config.toml
win_length = 512
momentum = 0.95
adamw_lr_other_params = 0.00076
Rows from block 2 of a small audio frame classifier, named by matrix and row number. Each number is 128 + 24 x the weight over its row's rms, rounded and kept within 0 to 255. All counts start at 0. Numbers have three digits each. After the name is the row's rms in percent of the matrix's.
After each channel's rows are labels from the 100 clips, of 14976, where the channel reaches its highest value: "lies over" is the class under the peak; "strongest on" is what is common among them. Only what is clearly more common there than usual is listed. The data: telephone keypad tones over noise or synthetic speech.
# conv: width-5 conv (model.blocks.2.conv.weight, 144x144x5, each kernel summed), inputs 0-71

conv.51 094:122152113146143104155172104111164146088146154127125160129127179130150108122151141130107127154111141115123124113131112138092084117141133139137106141106101159108078118142192118165080146131157168156051139121151124145160
lies over: key "2"
strongest on: key "2"; last key: 2

conv.81 109:135146119105171108130125127155102087153108109068117099157153120098135077146139119121108072090091102124138126123170150090120139111114105153113123123120121103133124150129124131155136132118127137107160130108095118107127
lies over: key "2"
strongest on: key "2"; last key: 2

conv.115 112:111104079118120123122115087099129130127096109165153098122067107108132152065132137094094136128112125129134087161142109186131103140133138162106087145114115129136119128155117083093119136133130110140095115128102121151181
lies over: key "A"
strongest on: key "A"

conv.103 108:090142155079094130118075147130102113106121091161124131111145120133127133186168052140150110145134125106084135131104163153165116129089122091133116095091112155138136115073152115127136123103117143076168099113118125112140
lies over: key "2"; key "5"
strongest on: key "2"

conv.99 112:104112115122120132158119174140141098164166110166157149086118155112137123111119093129090109121155125117099125089139163142069094110100145129168088111100104100146096171139130101134180112145142128131169132111098141146135
lies over: key "A"; key "B"
strongest on: key "A"; key "B"

conv.32 082:121125149176112111148107114151132167158065159141159105136110103102111141112117117128140140148150152137142132135098096144151110156104089095143116119123156125152123158057112170145120143123112143137105125094077124138126
lies over: key "8"; key "2"
strongest on: key "8"; number of keys: 9

conv.129 092:103119132137139151151107141088148133132112129131109126127122084102156117171126125152162163155142142103115060161129165148109089151147151131114123147144126167113140101108126139134161136083153097106077120112150103091109
lies over: key "2"
strongest on: key "2"; number of keys: 8

conv.14 101:140139147103157173159144114129155103125168163126106133096129106156121134099109146113084160174155125162106114158153140114115106125141133127124113148162122112105122133169145122143136132159150080136164115162124118169174
lies over: key "9"; key "C"
strongest on: key "9"

conv.34 097:119142154146135132144130155163136110140138129103116138127110111084156152158120147113130123109133124105092134129120151111124155127091121100104112109145068117118167081129140130079164128119143174152104105123147133128170
lies over: key "2"
strongest on: key "2"; last key: 2

conv.40 087:150154184130129110133134098103090151122086124132128104112159178120168128177107117105161153110133144132141149148149072098102113135143112106115113114109090144123124188157105129127137133122137131101178102129146148079119
lies over: key "8"
strongest on: key "8"

conv.65 099:119144140118119099077061142123096094156147148114146094091082123125122125144158125093159153116118139140099118146140099133150157143123130146143146134118123139117152123130112099162113150165207168080170118167125131123144
lies over: key "2"
strongest on: key "2"; first key: 2; last key: 2

conv.140 077:123143062109168101150108147098155133098169111112144154129120122128200103156101119156158116115113166134145125147132120123119166099117109111097121128097129146112134129113134126127111110143128112116103090140122093137147
lies over: key "2"; key "A"
strongest on: key "2"

conv.53 095:109161092132186124097147109103183160139138135115171135151089109114134107113161059174110158146128099147139116139151157132084107100100106113115104153120146140116124105085138140130175140115151157110135099164090147182101
lies over: key "9"
strongest on: key "9"; last key: 9

conv.74 113:152113132123127117151106089114138083123110141159109129153161099093137134120144122146106123153155137158132133160118117080145106120134162137113167127137100093139129121152142126085113129119088131136197125148123083131116
lies over: key "8"
strongest on: key "8"; clipping

conv.19 109:112110149121136113056168163147111139131098148158144087154100144101144111144089126089114133111126159078131153122096173127111114103123104135142092096100106123101111108123124128154106125124148176164083109125142118132184
lies over: key "2"
strongest on: key "2"; first key: 2

conv.75 111:142115131142154103060115117162118129154164107123129126095117167113151124062114140113140132093122153144138114131100138173176114167077147137093143106100114134099075112171153153105141150123155109145130138164117098115129
lies over: key "9"
strongest on: key "9"; last key: 9

conv.126 083:098113085143128125076152129128127084129120146128133132138112138137151130112141104122139100162120102155115096115167123185144117124131093138119126146145123134130160136156151151144146114108132156133143114148111108132093
lies over: key "9"
strongest on: key "9"

conv.123 096:125099141190111112166148147119114126144147073123143173141108119132129129112112134104131136152118125115123142136152155115096090096144118111124109147129125107139123084110129143129093126135110105100111096199145112142196
lies over: key "1"; key "A"
strongest on: key "1"

conv.137 092:118122119142149124128130130150160147121066145129121160124134121147123094139106111113145156157111125097113156136096115131173090120170090101121107121102148145143159152139144158115133146162089158108123114140135110170133
lies over: key "9"
strongest on: key "9"; number of keys: 9

conv.116 092:105121098147157134099121153138124155107133132141130120111094135109156127133081096119164106103104130127141137126108089120131158155156122122115140108104134187153127113095156123182104163135147102120160113139115120128123
lies over: key "2"; key "3"
strongest on: key "3"; key "2"